Rows from block 5 of a small CTC image transcriber, named by matrix and row number. Rows with one number within an expert belong to one neuron, the router's apart. Each number is 128 + 24 x the weight over its row's rms, rounded and kept within 0 to 255. All counts start at 0. Numbers have three digits each.
After each expert's rows are labels from the 100 images, of 14976, where the router gives the expert most weight on average: "strongest on" is what is common among them. Only what is clearly more common there than usual is listed. The data: short English words printed on busy colour backdrops.
# router: router (model.blocks.5.mlp.router.weight, 8x320, trained with AdamW), inputs 0-106
# up: expert up (model.blocks.5.mlp.up, 8x80x320), inputs 0-106
# down: expert down (model.blocks.5.mlp.down, 8x320x80, transposed), outputs 0-106

# expert 2
router.2:076116127106110124116111145131130109155123119128120136085118123141103103093088082151161183119097133132111119108127098127126113116130113116127121101097148120117107107106066131085118121106117060139137112156084130084128107104115117130118108134094110135118137132124142100136145140118121075138095114112127146135070124141145108
up.7:142099118119092097109123126137099141154145123128130101134140167093128160157179149107113116144142116145056150123113122096179161103174141126146139132102104126120110129126154108139116107155162162159127136108125156134138139139126113104090166135098129153136128138132102128116155163141139107143135140118135139128148146123143142
down.7:083117114156136132120143106096105101141174131133109135127156102109134111157122143174138159140109117085116141146174125135148143111134126127153117110129083115063133128158164132151118121138099119123129149088152059118162120125158145136153153139106139135096088108155120124139151149106089121135203135174155140138145112122135143
up.8:137120132151135129115142107159139122147109171115099130131170109119112154093060161140090125140160139118169097170159138134107117177126123121141134135119151130191120059157120129105119138133112139127111155133148130171105113142166111121070147137145096086133083092122131139137139149109140111147137119119160127131143177100171094
down.8:120109111131108125125069165075156150111086152086144131154164145148138092115120133112121167106116133131130139132097106167111110109133118172121163128196092134151125096130128102157142075119109133154108124157115138137146102132156152128132122128094072152100175117126133123172159107151130137109129098119139135142152133145171133
up.9:146130125153153141126129131090141143110123109126176144147160119132137131173197125092157113129121080136196139157104135132133143143106127136120082125145151091095105166105107123132095133166096098106148179127131146111116116100130117094157127194115134120105155125118129085165084098110101158129143137102095149118142090117132138
down.9:119142104113081092137114150141154179154126160154117118109118122142087123096145132092157139166161154109115117143124140148113083118100160112122146105115129118183115132149134118185135117120182168128149151114129108135136125129146189152112154139128124111094145143161091140125147126124074119118119129150155139108152122143171127
up.10:130142137122138147172148121115166128126212120147142142109098112163143126106154159136124106122148163110122123120149132126096087141089127108126118090104111134158117159137158160153117138149178149125124085099144076158106121130091125115190132108105132095125146161089120097096116161127127114138121074073095136095156141111123131
down.10:095142108139129123102104119109128153149128103182124089175135078108168141115094156115106159157140154124097097144114128140128074147111120135148106133118111083089153141116093151126140115100135089106172139122182130150137168131124115099105116101090137088128077162106123112080128106104113156106107111129124091164133131128102111
up.11:102097136142145137146128146114168123149122094141141123148157095119137137128126147124120101134103155120188067102128125123134159132136136128127076127150134101157145125103135118116151130081180107146107165126130180149121128098120135163138100135125073160133109123147142135092098113144169093089093120130126084121088106154138127
down.11:117130123127156152157150104166158133093115143106133126117138113116110131138134112149142183097136129121155120126157107154141135130175099108107117131127146140081085128156136097131135152145073124156111137162166120133139122125162171166135175154147133141128144143163136192059131111101162107165103110114163098119117153089132145
up.12:092099135102117106094136129149150106123125105130076165148146154098154124141133156089095108104113101125047112118164101112142108152125135111147126128148121081135186158125127116151147078160126175141100114155124136127151125123160111159109143102153114124151117109135131172154128164161113107166128148108111145115166149159108140
down.12:120127144152101130159155154121084116172105152173124103109153172121116148133086139139126151122118120124129115126117113127103107122143131112127131129161126111140123095140148140118180142140155084130127165152101132191176094094097139110134144121131106123162148137135122152095126087082114168117152160107118131133137116147139149
up.13:153111172113119099084141111125108130155129156123117130147110168161096135135112145158155127119117172190084111082207087132119140160091089131131134137115152122161149125106126148145130117124102134107080111149127086163115142117097119163125113158139138112116122114124130141131157125093161109107134135116132161123124109093139084
down.13:101106087121149116147104092183124126117124122145153114121138099146136149123126151131139120099091127115125142133089129134074107136166130125085134082121133083103103146127104146113105115134142117118142136113120173154125135116121142083116116131167145119110105159135121097095110139145159111104159133136133105131152096147152118
up.14:146147164123117115114153154129155101110106136119113102141126168147088178143117109129138135126091095108159171094138141118122135138157102167154156112167126171157107143169158120105153156130131121160105172155141149102124138124131127150145112088167117120149109122108133086112122149147105113119135151190146092118125099109160103
down.14:146126110141103118107102118146100140111140120170135188119116126103130150164139109146143129110131135163120094149095087146124136141087154100107110130125132071138155111116099094118137123127100143125166124114114157127139141111131108124131113124162141112184159093154108115131086093126115121158134133135128131154124119131190067
strongest on: bold; red ink

# expert 5
router.5:117112165114126123134092078090132103160150172102102138135148145132097114095141130119122118156115101112099146129180170146104115095113111118106155054145145123140126087161153159101101113100130146118134102127135144127123174140163111130133182169108179129131122080114113090139108122160117146140134141132107124154157110136157132
up.7:151097142164068112182122131132149147127147131128107153135128107135087092146134208102140076159151145085154109148126118121104116110169116150136179111109125125086091168112138154131151105123162171120114144137132130178127135118155133111133139139121088169104131134096159117147139135136141148100148117106146146114156141114098132
down.7:138102133143119124116093189105126142102101121134123178106090174136098121082162104129111132143139135083100108140073154136104119089101112151141097124185158119139150122088186144113138128184162127101137128121147132142109136166130095148143130132126165138071149144132101121120114151084148099083137120121103136164111153110136101
up.8:115165142130123135109085124120146077117131134079121159147130159170131130106132103131136140132093116151115137115151127112138152146114102132126151106111125130135108165158129136126148166147144111163132088121108146115127147163139162138133165128114203108099163136135142105150149080133098086153111096151181103115134105151112123
down.8:146066130062157128077090118081133134110127119140181127144141120127121168136130134110123084144122089128118180134152149112111102129119124138156119128114160159114149115138112144126112105165126126128177093138096135096141151100117134126133156097116097151146148113153137139089112127046129103077100141131136065124143126127155132
up.9:106119134116098106110162118114131125144149134151086136100130141091132097135079100148084146121148092160098112098155095134104116098131115140126193142139102132128079145124101102126116120097149150105131142105098133123102180152145173110119132102108170074109136074151165144160173129086123099156121150149134115129126105105135134
down.9:113078158137129093113118110125179138134138154116094127087113120123133145107170129114153121119134115147131128096097131130112137095133093129163098119145098101122128155135116139140137102119104128129124110132128127121172159144146091198130129170148110109102121123118148137141144160106105126110114087124128193162147123113129090
up.10:125128110126182131128151117088189168147117101132167149174076167129121122150167148110087140128119119143105168121140140125110098130143164131149136115114147163132137104141135128163129119114091142136138111121129103104115119137124154151156137130129131094171081129151107141118184111103136077093107143139127120126129112152125115
down.10:164105101154127128088136081094128118145132165158136072109123149101147092146152112120113131140089108131145121124121111109134156150180164108119101132162167125147118108098153161121110123127126151119156111122147187135112161102146130139111148136096161133111137111140093157158096142120138158108095147151110170178128125063157109
up.11:131083111171176155144121134131091109160166127119142097155144132131171143111126078152134108155117128137104123086162116110108144143106149128164133138110144125137055124117130141129163163130105139160140141138110183139098135125141103164162119078147095105138122145080104129122157127134178111117160126126130137094170102162133170
down.11:126130135131119130144186126135159116142132118118175123112144148163125107133136114121144099076118143129173118112137155177125175124116125134143116113111148118126140137072120137092087157107180124137147133136130137076120157150118111092163125130088164142124106136143077173162142162118108100175089117086144119104120102102099093
up.12:128124143139141086149161143149114110148089123108161134109137144128154160146127163146138148123155138093124135119118136111192112161118134133149125155122113098120189128114136146124132135167107157127116140128088107083122153100120118139112136176138117113154110158133138094160140097144184149101163143155164113144137149110086096
down.12:165132176094097112164124161133085129158098114161113139106120111112132163102157111095056101120133127110158146120128137081142145109111139163129142130085141173085135125170099148132133143156119142078137111122146124167166143112091110113131153177086123113139111110142164125087107168154130128131138146112117109137136117148155106
up.13:136107102126123094127113121099165098141127126088093117154105145090098123142154092133149147118115181157145108172137123137071170096122123150125121134164143142147182124158152117106127109153157093075095100098117144155137103152128121160187128099151093115100142117120151104142126110127170145152104081145145154142104130078160171
down.13:080133123116133144098169148133138117116117168119099176127169160136121154182107098116108152128121134115141136119122123149116122154162145154119113090108113133087151131132130106099131133079170131129200164153143066108084062163160122161131132153175128107110130125152101146137131166107125133116123116098113120101102147162110181
up.14:155138107128122071156119114161121152121132154116119120118102155098110121162140140130113134097156104093107109143130117079125117167164104132138150144168142117167089143207106114145132109119115132131142108119112147121138137141098131158111118081145073111087126112123172132081131162136156178183111106146117108185058110128142137
down.14:181131131127137108132172136125105127148105169153116113121150106135147117109072125114152104077121143139103147092118127154158138145147156135116152142146170160058134125113133123135116113169128109135146105103145126112126119100119162144145127124135116110129142090123163138128138149109151138099145130157144149140143118128154116
strongest on: white ink

# expert 1
router.1:122110141124139140121082110085110144139131163113156145129164169095101100154139099128174120136121118114141082111114142141096104126125130149104125185110136129119124087139110120105076089180110148111126133097076160101128127121163126137106168192124158128140137127133137116150133136130117092113177136126128150112116126175106162
up.7:106173117157095095116166163118086172125160131134131094138165119111115170145126163096134115078125148139132101153096143178156176153129126112094100122162131129128086137120097151146135116141141146126092143114102106103099099143153112117129127154150110162103132141093136121140114126125129107157120142095109132109103134136127106
down.7:104139162141102135122096107102088114157166120142157134149105146115102119153118129127155113147110106164133137121134143093110105135144143114096154113149092137150128115110118124144124160094157111155127139113122104120148146160151163139138117125164102173126146106139136131121143084140057184130121180158198127139148120100113138
up.8:089153115174111146126084124128166115130104150169092104140108123136147125118138172143159130111164149153074142099157118132121127105143134134120147110087109128148140127133186147112105151140124114155164122145168143124140120130170075159167173130149087110102103115112122145107105128121146113113135118126116122123124145155086083
down.8:150133154128150131101086149113102164142150074122114091133135134162137114115182121151092126156171099111121144105126144127102117138142093135107150125148116084147042126125096141154110075194125135153156110163124111112165115134116160158143122116092126127132141146093106112115082115133101088135122126169116117143116106100099110
up.9:132120133101104121074157142121140108145150128075143155153154129123137116113112160149129087106140107132112090124116191107112135130118110101125179147159137130103133118157136130136162144140122119108111153128159103124151081157168100138109157077102098129122143131108109106125108115152137140146112136147130103134134135147146165
down.9:144168167087099156122145087168141190141143148146144112082112153161174150144111139119167149090063159152177143124139158114146141122133118101139082122126117090070108122126121119147137124126146153146184180078153134199167153119137155104093146164084111132111126116178133151119133126111124198134161125106106133123150136130110148
up.10:164147113149162157154127152121113174136157114138143163140105162116148117120119133145115139129129108109116122128091118166160124136133117128098092113079157100146103111130130099099129106128107120150110116131138125109118133064116112165162149132113137112121145141126146118119084113181103123145114140118098140135121122130151161
down.10:142152158146119105124112111090087166105118085161124111131143110160171103155173160148191133108130122100130146141090169121135137166107101117131173130096137145165102099104136085097120117174059142137133131084086127126124142096162089118133101107136092139140126107141129126134119090106148110160100157077110083137119174134116130
up.11:122182135121137142125112096110160119147129131138109138160103131149115154150147136121114104124136156093125144095140100166098114114092169110133106121100135095137110125150134104155123126140114160127136138119134131157135123145121117180123137132109131083086122125126145139102129103171116110167169162164191135134112141123167178
down.11:144098148116104140148176187126140119114103116145088126133159145134099104103154085095163146145124141132122164140134129141170131120128052112149173165140123082101113108097143140164093117132109092122136124106115115158093133092109108115125096102105130151134136134115114146172110126145137155139117127139135185140117134120161127
up.12:106106090152130160133129170183128132147098131105077135160152108124123142090157152131159099131119120107123151116114115127142143108103077103129126143100129118119114111116121125138167118159162162077105109148121163141121134154122112086076146115136118121117081140160158167145145105100095125103109157167146134146104150149137124
down.12:114104143165127090142120122144119148142110165144163121100122116126108095123086154184155103109063148156117133145117123140140116139143157154155110127124181098160089135096096146111121127169130113098084099158099096140139122133123103119069133136115142177128129127090172116110159111136114101127122108125176112155084138147137131
up.13:101160114130119107112123123167114139126150109162110158170088132134130140175118142126133135124132115100084127099153130104152142137084106150128115100133100163140068152128120120149143133130156128093145111123135148126149126159130131098135114139111154120167077116107125113143130153138083148208161080094086136134110124100104134
down.13:147105170116146114141144096107156116149101111115127129143098129089169137160090161135115145137102096126196135124125124146187122128117126120132088138119112137144137103113168154126161162143137137099138155146125121152148114146117145133127160133124127149144089127165111124101141123116111141094120108174124150142138128119094142
up.14:142141126141143142137090128145120146084145135151085117146094145134176158080154161127121143138126191143089137133148134127111138166108143159107166126110118114144092105141092111141129068103146113113149156085171147105132125119188132144145135114174131152160122093139119108115142139123145117078119153120156134087162115115118096
down.14:099136106116119056110167157138124167138137157129142135144143104150175113157110137113140129171151114080148123101153148147152139131155111148123105110151090127107080117172113153095082081117114148146146103087131136106123132115169112129150128162110118146133145088119122103131137175136138107075123097141144156132077134126139107
strongest on: the letter a; first letter capital; the letter i; the letter l

# expert 0
router.0:152073116080103153135138098156139129131158085135126151209133147131155147154130137157109109148122117136085169128154160119102161113109148126124118137102116128104114103122113153104143146108107160097146139132131101122091181126108137133127124114113128106156133134144142135124104152122112094119158125108128092162128130131103165
up.7:137125117107143137135131118128090131143142203159116142153102126117125123135130109153097165151133126137158127145091144100080128121140134107129131121135141111098126140113127133108151125145131070139115144179115119140139141096152117140129120154149083064142143123146156134134108133116114114131174128128187136130106099111087133
down.7:109111134131145133112157109124085088106135114167107150142175156149103135113142109144135112120177130105083143132158123124111077115118124147122090110135114122128098111152166172165132113198188126128115125154123135098139159135100167132143161104138156132185158146144111139150116113103177130123179096150126104117116116134128119
up.8:122121146121130161158135106129141154084126117112086167098116138144107137108145127156118113123078081121129113115140140133131130135116144152152132130147144124099120094127080150086051136119081082087189134133150136123095120129137110107143153133154132135127106131154143131079108125111121135101136122110109137153112093114151121
down.8:139127102102123159129128102149165124147141087101104123126132167122075166136121132109158117119145122126138099135107109160149162113116167144160121142132169130119095122091145122114116131123110123152112068112165136061096102133118158128138134117189107113100174132092148154134158134129121130109130146165146136126134167130140143
up.9:080090146086138151144117078116146149090156115174118117124120122129169137148182144137098128110113084129107137128128104161115122147106120130118115159149118165110129139140191159153129129144145170122136145156131132114129125098161101117132125113144130161141136116136144166090141158125134153121133156090142097116143119107147139
down.9:143127096156159123118145078127169114156122094128111132137149115139120135112128162108101172120172127103135154169114137063111141137123137112144121157118100125143161095109106114118120182114143092127107116158148091123128150137106139135118097138147133155162098144116076120140128129137148121087148100126164161121133153117119152
up.10:123126155150110106112113126151126134129146137134155159140109118136128143126146072143164147132162170113085129139194157121140129131120125161125148121104105162093142137143146129093126119129132087099156133098120106145111131087130188115118123181130175108109151148147111134131092125114111093110164106105147161144119118135123141
down.10:144174103108129126152139179098165102091154174112101076142151156182122124149128104121076127122136128116174123096122149118129107131139137119123094138132138154132148138130106098131101123117114132177102103152136168161132121126125094127128146106112165145159150148110136134136151123147124159130125146154107138147109107141121090
up.11:143139120108165124111125176157126092150178137138149108089107118113118134101165146124146153155124166126131130116104130127091128114113107131133118103053100113131187077149127113095095110111128087087169130122155132138179079138132133138133158111170123137113116145105123125132161158072121107129079119128120088117157113158163112
down.11:102117135120110130111125165116138130129133125156157125153137136135134087159185136121133149141100141128102126098132105114112109134100109179160120154091136171085127111131132078105145123099134124089093102114112108107141114143084169126171103152136139117102079110156120112127131079116103103105117127108112132130133125120143105
up.12:112149153169114104098108106098183151118146136161156098126168083086136138120117080118133086121102121152127078150136114117136150129082118152137143152131113117060118151145139053132125136135105145152121101114137113102137122126139090054109139099159173109137104093150138115110126130133133143082151098147137182121160132104138118
down.12:139172117133167133199091142118149129149124149104078143120144136099154110136139157126126112174123144148107107174162148095179093123120148090119154086096155115101140122113104140150114150088108106103159128118121131100092118114141103162127099112142142120130160098135117175099110099134131104140147143104122123138128093099085101
up.13:150154099155073149111110100153084111159091110140115127114134161113125137132148133120134131137088103120088089133124149110147150118081137062114105127137109127080105130130149122100075188130139136104158129130121142097099123147135150141096131127139133152121132145120129138123077116167116178135143107165134130114143132160165121
down.13:134124099159126120163132115132132072193179128122190134192144137124149173147117175119127104125142154185138113077073118063129181100143150111131116117090131171104128118105109122153139128143117135156093134161128119118093139122118144119133136103173125090149108129123108116117133160133152124131152133138166133105154126127156159
up.14:095111150110159133097092092127175133187165141106138188086114115119126128096103110160157087143114098144126059104110114128088151113091140138172128127123151134097099115095164182135128087169123157137133115113147139150150149137113168138096106165155118138116124101111116122097118103109158102145124112128135123147118112129104116
down.14:157143107154162168094144128116167144135105098176122099183126140114125121174122129118150115145144153130147122160120162113166118155165171155129159090140104143131146136148147144130067121097140143158140133115140149125104163111096119126108136169108181106118092110103103107143141142105129163113125184206150131150139122119115117
strongest on: the letter w

# expert 3
router.3:149126157133151111113076110155101162151119123126127132115144152104155158125140123096149088140133119129153128133136097120153096117123147161134130152109081137093153141167124136145108098170132127159084109148138115127132103157138109128134172124138159129160132154116115133189136109107107141117064095130172129162098108140133104
up.7:139117126110143128149164142134113163111119106098121142146122154173115097117120102150116086118154139135143165130132131116120098125098114171142178157133086150099123125082118080152167130117115145146108095168119155128134144127130111133101107155147135154120103134126119121147159096085133127163115137081144140133159091137149146
down.7:106135128121089153095146152132136125125117142124111157132120134122125095141146147080142096139149159106132153137132128134098157090120141152106136124144113077133130113141110093127122121087101157133075121139071132121098112102148126113138171165102111133119132095157133157124141097109114139110109125147126072104118176126156142
up.8:120134153133105122143114115130127105151133136179093129107166126151125127162122105096108175068137118114114124160137139142145110097107118128117126131129119174087070116096156123136130136146108085152144165132097072137127120152116117118130136114065146089079155120140167134120119077100104128117182107159140107123139087121154054
down.8:116106121139118134114140093128057112074135097120125112108124082145134134117105113131130118141169103132147165123154119169145100110098159085113136158117095128135098146144089149103154125168141098150136142172162106094133144129159135148151101156112126144098143186121141125138131154164121172116163086167107144119161104122120138
up.9:184147126120158136159103148130156165081132140126151097134113142128119120194110124166123143123162128111165154118120161097080156137179114115102146164140106156111129124147117144143168099140122073137119133119175106102097151087122126189159103104152126120169106128130131088122110158147096129139143145131152157106116115099159109
down.9:137093140118146113129111148146097122124100129101176154098100108123189088079140120083142154134094147138149101160136108127110106108082118121119126145086088117181113142124123101129123138148120134115117158144142127143139103113145152155138114152129113120139135134121160089109137160162124100127155169100169115118118090148136128
up.10:146106131110104110137137102137198101124111130148121136134155147093117148150136100088132154148105108116163146119137150086109127070121082159148092161123122133151156112153117128109081148129150158100101135141102163126131139097131155159125101153142103076089118146117151128136172144129114168139134104093152102116075180145120127
down.10:105112127123137091115117110092154059117136137138168110134110112179165127120133113154139139130119121143122109097064103151115111153114121172106115161187178122119126133165111182152127167101084115146094113139128122137154108165104129090128117160095150151196108132155150125148123130117126161148136148093132139155111143123133132
up.11:127107128102127079130168122109129136108105103159088136132148163144132126151124123109138104106110150091140148081170115145155081089160161115142145118145112138142133096171087113158128108135135138080151145067136145170143107084143108120117099127126099084160080164112121114115139095127136155169167159090150124126150143105108185
down.11:157145086128117108136147093091143121133107109124091128140111153126134102157130119117108108083167162147164165092080157133145162167106118155142124082130071129125118122116142109134121119113106099103134168096092119150141146125136129155135093129119122158132141167145150126136141128121148132109118092110125091159148099095141175
up.12:112167096139102118168159152121159123158148113165129150138128121169142104137133145158096071147112072098110167138156148135156111130124168092131140150135100090099137133094098153150128111079143098113118151127092131154114134183114108070144152158165131167121131111140127122149149137069107143136077095150164130168149132126119114
down.12:111109144142085111094132111143141092166161128137118142137089135102141143132117108121133092146150135171131107125115148090088127124125152097123131151175144103142151146161107139108134117123151157154079102142124132171120189134171140153096105134125097097090147120152129128134141098123167113100110143102163092112097150094139156
up.13:131111133101150139100135147154127161155146123116095136090120144160128142114088172170102107114132164107158158137120086125143128102154120105158134152128104142141143114099093097190170128136148123114164111153124142100108162101162126175131128117156127162133127153165099114114127083113098095143146154122103110159126121187117135
down.13:152119119166143093157126123159114136140112117153100126181144104130146167151150123148159165123183126166123130145116165173134115144122078099145159148144112116140121108146138172111152093085092133134139119112132080088141135152097140133126075100162112142117127162168132129131120086156097138097120087122137141131141139136145131
up.14:091139161106085160128146156118199137123106179132139125154152112142111120079098113105112142133114135112121102107092125130146119131122124074146158139127116072155143146117105174123125140102141152130105162118087129143119143114095124100144128131134112143166127182115128152150145125090131148126079132123150112129122117075118129
down.14:135133159104158083138154098156181126070145134157132137075114147128117114162107117108143120143152110168119093133115143113120110120111151162143117128131136166132120150102164118100119112166144173121095142149097102163141126102091111163103081110144119118126124132157106135100130104140164116110116130107109183123149087135140093
strongest on: the letter t; small letters; the letter f

# expert 7
router.7:163127117111134146123107130116110116139135170116085131103158165120110131145153138118090138134114136119113090117160125117122102094106113092088150139070130151127136138123102161119137122106141100121159107140158130152175162119143134134089138138145134178142132086087129122138129140090114126119177152129093135147150107114121124
up.7:099121124114113125113161115150146113096162175142125122133101130102146108089111129154138138136129086126129110131139152136150110124098142108158150117129094142150161153151135117120146089136127119114130110147127138147137104096122113185150150105150143133120128153129140126100152133135108114153149088159100114118134145095090142
down.7:130117156154141129145119116086060141141151126174129112127156103138095134102129099149129126112115103092092138125115149110126168198177099132135122158164138113089144118143135171146161121136148105095092100091137140153132146091133154114104127108179111105124118144090120126152134128138108127114164149147142155180081154163123166
up.8:145151096120133100132169163148142158135124119128110138174151090164157134095123149134115155193144116141105094115159118102113092105123113138117084155118110115113143118136115166119110127135117129119126101112124103147092155074107112125091122130186104113190157106137143090165131136107133106123142113183113111097111097116128106
down.8:167118178155123128146103129140124135130126117158082111160132136146118120132142119120174192114131125141110135090113121176112133136060114117129121169162118114142109141118086137131141117107145126129141140132129137159142085135178094142109129124116128151115118088157089103158125165121106114188104160137143136114111105136110177
up.9:155106119142107148112066149146153146108156133165070148118147148093135126136104129094137127088093174111127156112128162142147104113148142156123108177163168114097100112129126174081096159120115177170153115094096166098138124111161121091121171116096150150161137137129127184148082118148128134144081105081138131119119142132168128
down.9:145147141150123104136161113104161174142173158123121127098168109136156092121122162167109114129118130112151070149136133114098121066144101117103149116101130114116121137092100160087105154134144098147141154167110139132145076142142127120137143134094128090123089095094157143115158101157116152174132123096135115119134086094122099
up.10:162121163153138101117122131124139132126142118109104134158115145158145143105132114151107155130121139138122077145188111128161105106136161139104116098147106140122130133099129132129135132122115116149087115139165123105102110082081161152136138117115131071172123116131090094115132122072132101182078155135111142085133115123158134
down.10:116111152065105121120096155139102079159132165143087126124137136110136117135113143145146128131089139120131095162154108113154105132116155141113112111137146116127117103075155117102134119141137147162105131123100113099131165149119107143153122180092168148118125142161171095140114145128123126148134184147102167161066153114143149
up.11:135130124068110174123105107129098108103124102094123115136121093129118108150103181127087122142085133108114111154148149114112120135135156122173119149107099109185095147150157112127138115155139112163107097133140131119130093095144119149088110143105139182147165153105105126158130151117138086096144172081135138133138113108139117
down.11:153153110088127165134121182120107115134090128126116145153171123156123102145102139134130106127122142137134126137128134120087176174108181142142131122137156112157096114117144165141136116128123127114186135131140155116127037117127158103177160128157116144139129134082119100135073142140159103105134161153166089127120137169127146
up.12:147082142147098126099115084149174141078153104084127128141094175119151163149129134117074174148100144096149120101139149094107139154139099135134094104168161124115125098104106137100133152183133118139176095138120163120132154107120132144145107118133146184137149122119119141122158143134108118108104163183105136079131139133125189
down.12:153154127065091118151164118124165124169128144117113102130116128116118154131106092119101119172101164148117124127122091137165109127089134143146158159116192146149129111130114128157119144099194131107180166161135109104129151137081114097109137111133092150150171150119109167155124080131092096166138128138120153102147153099146114
up.13:085125151150151115175136162105128141073124155122094057132127123148173154112171159100139140135115121138155147153173147144133142151103168143108129097141129110159118118158147130115095151109091107135144136163124182120144150147121137091098129120113104132093107137074133103143163156124143127119111152090116116135096109103151161
down.13:128184117157137134138122118132075121140104103128138122122110125119130153170066108105118200142148117147151162095111132135124144124137143130118153111122098141119180151152091149132088144141114114131148113158147117154135146108118118139161097148103110179073160140134100201157117135146085178126089149164072177130129133125143150
up.14:123174134121092118135109136141078133113137122117086121167117113112112161112139167091104164154158101115092112159113111119154116125092141146106063127148117167124138132116102110106159130126145149155114141116164123124156138116146095120142114115120160076141170112115144136110138120153094152136113132111150119155131095122130089
down.14:122117090083102121114141099151093147135108099119110095104138155124107093104132113137168118112083105139137148103062126089117171107087104096163136104153124072117125174150158124152158115088111144109086148151147111146172112116119155113109141108144133150167104118139106147141073146172130122144097143161132123128103117112162153
strongest on: the letter e

# expert 4
router.4:159101148101142105111094135087130121135115155102141138125099130147141113141131086133075115149159117118109110112098177091131130121157109109047148125095120101144129134161155108135104110141124139111085161127126138179139133122152134145084109155128143119105108175127107124120132129097132138123156162134116130110112123103148153
up.7:148110188116166106166116118112154127155125136169119155099117131124087118139157158128107123119110163143080148083110133169151141116114110111133172111160179109111126135133148115118144138171147134157126119117128098128128164143107152105136139147112107118096121105126130126125097142130110107062123085165128117141110116083140156
down.7:141149144150131150140121179116114142086100150142156130178163134152131125129113168156150144136112137136087083110162104117128147173156092130118110159119132124122133130158152092176158133138108073111096099125117145126088121127105162140087151128115101109098173159124160109100135127137143094071169139166127148122142134085139119
up.8:119138135093155132082111111108113125137159136140139171117120113149129111102142115107174121081077108150160133111134169136072107134165109127127159171108152131123123097124136078138132108150159135116090171148155108114112148108101140086091105072110140135114111124174085109075146131096169138148083115102148193118094092116129098
down.8:063143124126096110141107135132136139161118124083123092063137137119163137134120113150175135142111107139123101163156132125109132152116109123144107090136103147126071139113103137165094109136144129132119151103136108114110146114121100126158151157123134084092127139119072090125102118117119084157155098120124137167147132124116099
up.9:098130127113105130161201151114133095124104162074120131101092111149083145079137071088114146130136154128105144165116137126121152110126138124153120120176129125122118160166149128120148060135096101130122148131127151118095107134150145146125115150073153103160139120086111118091120093099122197130120131148142156085154193155128119
down.9:090099140112132168143102129083161135118126148113105155152124183139120190140131124124127099104119106128144149105156107129079163105119112091159137151151123095118142139138140126123120158165117126113128123093084092133154118102148129151103112133096149134140090155118126105184109131113132147148109158142154112143147155111138152
up.10:141141190154145117103158096157153173147092153136141122144114137131094157124151150165113106110141106124135133165108124124100126151121116103132136158135143166128156128110142156120122109126106154113158131130086092109143087121147122139123105134125118134116109107107114111137113136122103141122161108149139126158105127118110096
down.10:133119161124147123083096120148154121131116162071143101175145111161157114061074194131151164140138142100133154104129135144150127182097142151132175123095128103134109119138163106152123120119126134099126153152112135136100179138126087099133115158133110099129089117155104128097116135108120150130164118169116140110112105112116126
up.11:090101118157149126124133149107133133107135086173163136183130109149100130135102131152164147142144103152126152106115127138148129143095172136112129149136110144119115179147093085113152147114091141138110090153178132161104142140134117105132129129137136103149114154159103143107097137134118153161111147173141081139148131095138147
down.11:119118152123127137100161148192127147176056133138174137141127108115129126098149100099162159153118125129134079108120151133122127141147127133132133150145084135133158141112136088116115184156154131155162154137105081132165085155165106147110150092127141117134135122142128115126125158109120132117140128125148087095130131146131137
up.12:123128106152098111096165128135136130152142157096130121137122163115112125155162081106104113135160140109135129122181133113151137099116106114107129119097100097131143151138121106180130089104117106123071139144082098147107160118142158109155120102156082105137133125124158144171135145102125139100127095160154137123101142123122123
down.12:134092123166132193114101147118114190080156143124143134108117126100125103128138151108153131124104161098122124106144134152093075140075129124136128148166110112120136158122066127121156184142118136126100131148119104148158100141118105120103121137130097127119146133138093136144146133135105116047111132075099098216111099132140130
up.13:161154189110169135138153114129080170144104136133147108135135131103152115075097125170169113121109152112134107104128147128133129160113124089114154106137126100170138142116128100182154121122164105148139092075124168104135117144148109104103109126134090122148126151120074104139150142094144127157143135139134116110158151126164114
down.13:101060148162157169137135094140113086115123153117144114105126120152128098126124140118118101082165155093118098113136108153133124126113159108173093153114144139157156113131130137098140143090146142085152140110145095138110124111128148152091130116152143096153133139114122131128142167122131134142120144120103141106166128149114167
up.14:113126107126138091107139109119141157157125122098120142157159111119116141114110075141149093133125115142104116127151109137152112169127119183135145084105170130149173155132143111107121091147167170126157142134108137110119125113081134153151106108101166123148104113132146090109115153131075137134122150193081150113126090123122087
down.14:134139113150089140120090113165143108139130150135135158131108152153124114116120142142188125121140156157135116139172128149117146159127104128185142140113111102123110118103123149127107116115167122097149099116095109131068185105113148120153120179140106134102184111123126087113118112134136097122139091121120115147134144140122140
strongest on: the letter a